Weights of a small text-conditioned image diffusion model.
Model: 32-pixel images, arch dit, text encoder width 256, text encoder norm layernorm, text encoder activation gelu, text encoder num experts 32, norm rmsnorm, activation gelu, moe soft, num experts 8, patch size [4, 4], layers 6, width 128.
Training: muon at rate 0.0016, 8700 steps, batches of 512.
Data: trained on simulated telescope pictures of galaxies, 97500 training examples, 45.7 epochs.
Rows from expert 7 of block 3 of the text encoder, named by matrix and row number. Rows with one number belong to one neuron. Each number is 500 + 50 x the weight over its row's rms, rounded and kept within 0 to 999. All counts start at 0. Numbers have three digits each. After the name is the row's rms in percent of the matrix's.
# up: expert up (text_encoder.blocks.3.mlp.up, 32x64x256), inputs 172-255
# down: expert down (text_encoder.blocks.3.mlp.down, 32x256x64, transposed), outputs 172-255
up.11 122:558551609490408570474553472466437465465498451532536535588433542537484556443521518475503520458479473510488443501423504441503439497455450439498560540441390443512544499476518493443480522471543482516507483469565520408439432486591420558418577480559456599487
down.11 108:468472415516542436558479519507531553575484561501381513405531430469507436537456502505552454492485526378524564534599494577495524490483536529506485466529629519531510478495488478526506504530450538499476497538419462576524584473392525450526401522461537427524
up.12 020:577533505427561480514456504494451466438473537449480439522561539511482514450500477446424510474514495517554534507418515585448495437464436433532473379478483561445566433494512517530448496447505463467483475503458416547487497487574511513602626455552509466522
down.12 056:554528592407535477406506484402505474538479474416527547484523400438585480473422547533549482612460574439466450566447579550419527483523522417490443494420542573509523492503498496475518459557635457615507482495516522556572495615438442506439489543424456602575
up.13 027:444516442499508435487517573458547476515408567500511421534593444515473516518575560417578518456570552499492516530423501498432532416501428485495510386544488472592535509588499411581494555522523535479511445474459441396523498437583504471449567503483496473477
down.13 060:524547407419487544516527498487539470469410451505494638563594410476515523595597477463552518560570464460522504499450535498495507423519498619466515518501432423524496486612566428442564586455524584560459424518531474416483542477495457459452537468527601572543
up.14 082:449556553532460578424420515549501580539593485418581460512578466476478488641522588442494543484547512454513527530444537491487524481446472546490570402495599556508451575473439545520418494521372502575561486465410426452459582447542464533454464571558498499462
down.14 097:524421545427594385589560448484491494487452458580422522445475507542508508413496435564487447513410422556510547565567422518481521462565515432479485567528460494505566429520519498457622521484584515462411542549612624526483432532442523478533528437492525499479
up.15 128:521560447496403537516451574460445540388517465351497541487511521553464572472561523500401511472557531458526557470548545506470416551545524525451496513472595576575555413443485550437528499581560492453570501569473497473449473601555555500562515488430413399466
down.15 115:509435547530553459491544393561581484592482544636557437519484444468510412530416477472637447513439471537475450574423450514529572447459485470526518509537394448451435602549526455545507514436428511550439560414544526521599492426462431501447495526506564599534
up.16 136:513536530545460530518504461523508494563503485505483478470462356502442548471545519538460539399526613552470553528520489483519520449371438513488488546497601520529556415527511435485492536545432446571504556448489453507488531433476404483444507516500544481483
down.16 117:494458471452513481512520553485527520429479536506550519578483643512582457529468462429505488616466432480589450476480517481450464579605602447483469514527382472469461571469469565502503453489577567433522493552477528469532436536485593533517512530510468529513
up.17 112:531481425551524521466534521453496623457392504458473571593476479484460641526477440482477496532499457452500502523585623564531521447442477536473459529449469612511525540491503467591441513511450511567522451438403472480482479581501469404444456588509529428475
down.17 108:466528537464520507525463450523524410535554480484540485446506459533500369503539545478458525468478543549479494476391427388482459540549553485511521490570514437482503463475492570446556519521502449446440533516544526537505526440508502585543489482479490579488
up.18 123:495482486477525513564492508549446444506500445507453465510436620557499508383578596449525497507413522552482567590454525519583365443530479538458480525456578513460497558630573427547561474531494460487504494524434433425447385512527413542392482528536450590505
down.18 109:510505543494461491463504419496586516496503589494531522445564384403455467635425443537476470501538483393489455408513475531421652473464505430500561518495474498533490438363434547479446596465510536531537525490559540556515620491419540504629536488460522410504
up.19 024:401591516445323483542508497506529497539589558512553524548503415474475558485540522476535552491483476516553496489534411458530471456548484519499548502537497514481569550528561463413566574485542569569584532459465463559519560512523466491534480433512466576464
down.19 064:399513468557578477541495470477499504555441528503458527443452604454502444471565465465478492521507530525486501488574541515465442584500495506581478364538534413466465425471492454594469518492544439484399511480518516497464487500503520528492548461448544534582
up.20 129:538504466509598435494529501480533508425512544562469466463536554515479466557526484549527473484521552484472520505464460411489404535524431518491499466527529499442569439554537524543561539483528466415419476514661492582522616484455541476571471510458556501468
down.20 115:515461522479426462524483450516493503581465409434528518495470466458529514502510503444478493495452463517530518520515580541525608440501606430493473532483488497599435546484424530457422449521483555612567492470361473391469398520572470510479544515524439497529
up.21 118:527552546515535390484601536470477500528515536496514497510464459483452565479505602403520503503546535504503488423519615420497505511507501546486456549549416446604563479504414468519476514481516583565501495446566428469490434566406547523409532522522475413462
down.21 103:508431437573469581556435494508603493445473517416494544490549537503581426539497426511459518443452477503492543569516453530544476542466558464493441482468506504430454548527609506469514452551475456469506492471466599570548529478625453485550445478468487628541
up.22 029:572400426561481439549542431515393475526445527551593534503466530583609486513446441530541446499431482412514482449538531491420490485471438468497553447496489445492534452443476505479467570451523486431491523535584570507531392486459517557478539489528555539503
down.22 062:525624426565459539461490558487503535421497471460445493454542467419455536491544491511533466570482546571555502514433502539590490505566551524477476528494563540550500574548537452505507448552532439549460471531582411530449535585452508453483501484517475485516
up.23 115:482476461599609439527574554482558483503454535436362490468552566517562574494479482365484537576516479595553483447460469489503499375521422529473482528482509459496507481493545572583472429453541469513478489586475537519474532515421456520560535517554568609403
down.23 100:524511561419439513499475454488448543488499477544611480549462479527446419463564484614444498452492533405412526487525578531458467646487576502472482458534460564518447551474442482436504536550434512441529529402478465498504432502551521512419413505466438393606
up.24 120:532579466514547459550419469451545537482458514444473488460431523589515441504459482500523502441535578442509475567493582610482507484499514489468564490510514446475526525526527542511557495627499501494487481563514470453440496454508614538553445431472461456492
down.24 106:489437500467460563444595572593452517523507486567505532505564456432477511517504524514483513575436467514491508435515425452501472556510487531543481530468522573547489515471491508428453543417486541494478524470510524544508495541483368489465510540520514555560
up.25 028:444416438539498551445514416536515519503417581571519489608523556527516447460512523503507491480515424535565492511523513542551422407428403442436525528422477447558457493559567473524449491436458474489536391567594541549452417531535405563497490410465410544491
down.25 064:603511467569513552499491446518482546508441484542442537564525532505423419446543462466481541500502497614490524506513515575487441497407461513430530599502458417471490507513546529548507456492523512519459464564509512548468411570517383516520563524575464523505
up.26 115:542473524479556487481457482413501466438486518471481452507458467453521545611533575490556416491474516459419534530458560531484421390505525502487559457511472515532451503566517483323480513574510489446478523439606471494500452484523566478481477453478455479503
down.26 104:474549462552465474526490574591491535511482510528511541517547539559456402437474455458429583514516486530580447449575466490485559583512491466515451526515537497477498463462522481680511482449485501544513486551376522524460527484468477490517501532509524498521
up.27 080:465454518486491523558469453513478533584571476487582495535509517471492459481486565537491463420403503564428601455459547594544480470521469513441485478461615516494612406543541516473492536549446487481520500466495442501423478449494424530424508471592471624445
down.27 099:519551469453562494477521537467502457431438536503463523495525450535440528468545444449512546603571455453578397535565476445474497547477452466552542505514404468483380575450482515531474443469565506549515517584512538456607535532480588469570460503462518377604
up.28 065:463476439498496547529488471541534522486530478527415464469399486459458447527497519570515499475500508491449425463485369617541434597494519337580503559542529581540570527524401546468580554489468473423440515567650508450506545459559537438529512425511506501531
down.28 082:532490539434502522484551528460459496544477507526575503485582545540594518477473439485508536499484523476548557510506621435433547477431502624411542448374526435455508473469563479497412416511546616592519491470355468507490462514406443543499455542513470512475
up.29 026:532486540466487470473496477464525413496605497564436524457495541556494473496435435459473587526454527457510445509481442443446507528643612547539562506484461471449509484549396476496565508557487436573458506547516504465496399479481430514490406546547503609491
down.29 062:586461603479465408529506418511558429482534509569486515521513526442521458522414465477513537552496555463479456536486475470514473612638597526461518459481475501483559525534527479462480574471496463502503498525524497464540428585400468537520474513512536535553
up.30 093:450558485547460486425549464557551562545458437511421508509470493488524563491507513488513588480522571487468432541504469426467517544488560463500495535552565552490600487420424502522488473491505489504541475557565531466536564452474450517442463578538458567536
down.30 106:537433546460561501606471540447455499463529554497582515466526526519497457502472475507484363503434463589520561430499545588504467437524445532499525469454438451504465494593558434497513511580491513532440524429437456498475468536524533498542522478489537461439
up.31 126:408477526504528478518391435557560577520465508499457541551500473519518425585496475542434451466512429509653492477562525574510530501376505484487579521536521461438457520506463553493482511599548412518508541566356552522527481500432361489544501445446549494469
down.31 115:585502570521477552466607556473471388462549461485590416460524479452485562446495521451547553587429565469437515522431483402450481478614499521519423477434505526582511488502564506511515444366457579457534478454582437486506483509548624526477518509534449483535
up.32 021:407453492494532447493527540488516478499548556594510450500512461552439489420468471548479411491549449422537527511494395487408527432513485555512519591444524438589557519598479527502496506477556521464419394498506513542442479460433478504442577580438427589462
down.32 058:521492448433605458563414476452499538530432482476431497547533500515521540522487546563542524522388531472450525444571494506579549536553561508616472426465407549448501479423487444478481491484462459467544597456599543560500537460490531496586448474566522550479
up.33 119:525556510602447584445591521544455515514524504512501498508491545446314541480520572564529452568467578493417473553592422422433521565503528454444532541517441550536468539422531537483599507447590458517533347518460484540479538506548499584535476539570510554447
down.33 114:458455494408517428518455474455546498491491449522511508431531475537623458547501415455529566466523380497593530499423581588571471439518465557534484425525569472409514482570465485510433526569397541476449656505539506449523454487500526394463504451418489462584
up.34 038:483474457438474530529558577531486531504532467517488467551512572520507538621570436481484556451472447491444480518479568625505539456440458561584435526481481449433434525539458475520492528524422568450570402507594499524595514507601542543521515494514494480410
down.34 075:451554493520517466530492430513557486477467493458527550476471506519520491391439516524455508502560581516552562552541523396521465548543579460412478530511546515544612500406478414484455511505576492560455543524438549459473531486415552475496477431450499467574
up.35 113:602608545420469537488472530552556427503456556488568460480496418494458450535508566581498470512427502416475614513443449459488509520575501525521556499488446623573529457501484498455444636488461540541466504503522435480492499511518546494504503460566479579419
down.35 111:385456416600504483524520442492450566500576475529406470525506539517554490429500443456513573470530505584476392469545522629506485486405547471454479491487540443430462525511500528519519384543542443412476512466525597483477480494503406504513529572473506360555
up.36 138:518473550538533388523490446521527451490490435486548530573483574406422544578442510530384366484511567477473505431537510459422561442506439517504472524546560461517433537517521482497514568511536456559512525480472537441470595477493423595482432590484473529552
down.36 113:518478494430474573481540554529454558528499548526439498451535446578566490448531531480607647494463452520497475567466485537605447507457565490479545527442413538531549462474457556544523419546428538466508420528529408574510400510518579417505518417469510454454
up.37 072:518490441582435432480496434485567537516544564481536535530529564511495493507557401428531457527513560521473533571505533486518553551520517539437563559511495570475442501449475425548539432448555475551519430427436491542380507503499467450542523535467532540473
down.37 091:458577550403518528521565532486415457422479442543452429514472419567556458520477545608435554514488449472562474378524478579556460476521493456561422475551524431549593531552503554510450569558502525401479572533542500480588482550492509539439457494564507459491
up.38 117:482479504499531497569448507538522401436503560444451513461434509528581406500485519505556444483428518394552521413458550454503523562553577437513545489494533417517510471524456505460478596531506563582513483542585543454489398492547437440420503404496580523651
down.38 106:549520529502453495503555470500524614565461458531551447542540507489424553479561493503391505534510529562475467549526467525511476489411447520514438559504448571490484502481497561510471394514501461386453501466432433471499567502427570577539426614512415513311
up.39 056:534526350453402554539413519428570531425558538469472480381472503483479534475463383569486454442479480498494500536533527588492482579564447421540521501454462470455552408495513512507451463472477528434443493549526469567453505539449499518435474509505497564526
down.39 120:473561438488499445472501523480437545493472471478537506496400509388509540485526531526482524441490496542419470538547516531555396575571494478461538510493536452499469608567520429481464526466479529573449422476499461438539550545501473458418453521538533526602
up.40 032:444501459508432577544452497413436500429523514457547472502544597494469515607527515456517499575524481556471572512502483519432401437457438494423614459474469532509444490486502397479523437421494465483471458469640567496457534602588490498451491491592524521452
down.40 072:501561414563416545479465458482485511434498584475491462633506501547433536558461461338489552551534618480472584525518514478483357425411431441516534607465504458448443478478461500505490400486512514475427464498590521478495507544452530503532539539514518504408
up.41 028:512374420525475516507453434494452473620524518483529503535571458466563497540435474486574499525573437556543489495583488513459475530514480478454469437524417444423495497420440390478481567424508466536514532548475574536492439560503552478492463510486627505559
down.41 066:465418440514508460515370491450401534514508433482580502525514469460566492456533523457526475497605465539472528584538467478448437534522522543452463541554424395472510457481456424489448508473569520563443466552487471522538472472616543553510437503394566546540
up.42 132:485510583400579556477542508525542514475496449549418506492464478500531580502512563468428456523469514540499517494417502421479478517495524460465540590533561520603452473536500535538569463504429442389453551543548490503554500452509426382609500445419488473551
down.42 117:555461482559443455540454473544526477492526514479539487505537517479424434599467464531531529444480507443477427498554481620507562451460472528496532461497470491424497513517515563436412545509570563629571451469438502472395468569426530592457499571551484508490
up.43 033:478446474457604595515505547502501518429492536575425554483442517484539494476446437535557453596537484478553434495468446567493449534544541456446449508455537447449500459498449557478546422425518566500451522483455550487468524490622601536551481472532539412554
down.43 071:471441444425541587528490469517471556480425537553526502491450560461577485529450448510497532592496457447539439563510485565386505530560505451485415480477518463462451467558477538567569439408537556540413531520504474503459440441545626467577523465597483464583
up.44 077:499510545479392474528456460512606485523523478497496545487505549474514447473534511564467518501467408502535512532557448583546570640556429446532537454446501481489531513498393469466509475444476450518462551550523530466517444469429509517513508514485578504507
down.44 175:548515532524383525481515473538534526388464513469534519552411514451469451504541568582494456432561502493569465545544517473541516582568462512503547448536546473485569581481548522503525514461576388485507384521441460491494538490520471504498472523465540485528
up.45 136:569556439516511533468435507499471428566420453533600486502632496451507499551523473442515527556610424631407513545514426529431574411502532582471439433476451584453466557500497499435457459519541570537523560476538454519508552466433525507422459520560486516501
down.45 115:457417576460492497536586504560542557459604568475434534486373486545522517466498550549488454411424573411593463424456536483572435593501456426527535558513533431578492448518531530602500560496433443447492432544495584457455481487536460496551543464465514509453
up.46 093:500509421526480461550399527509521515459518563476487433376491543482525395491536440484531529489481459521448507482408491552524497458637445529545483431389585570372557438491584541540536477444345404488482457503476475564428573505546508526556510547528545531579
down.46 102:439477578442530516436535438490445484546512411525524547625551429533435612532444572528509476505521504483546517580596462464501453511433546475407547519597464467618459539517389457425486541532605564595497549488505518475524463478466526515446525449500448444454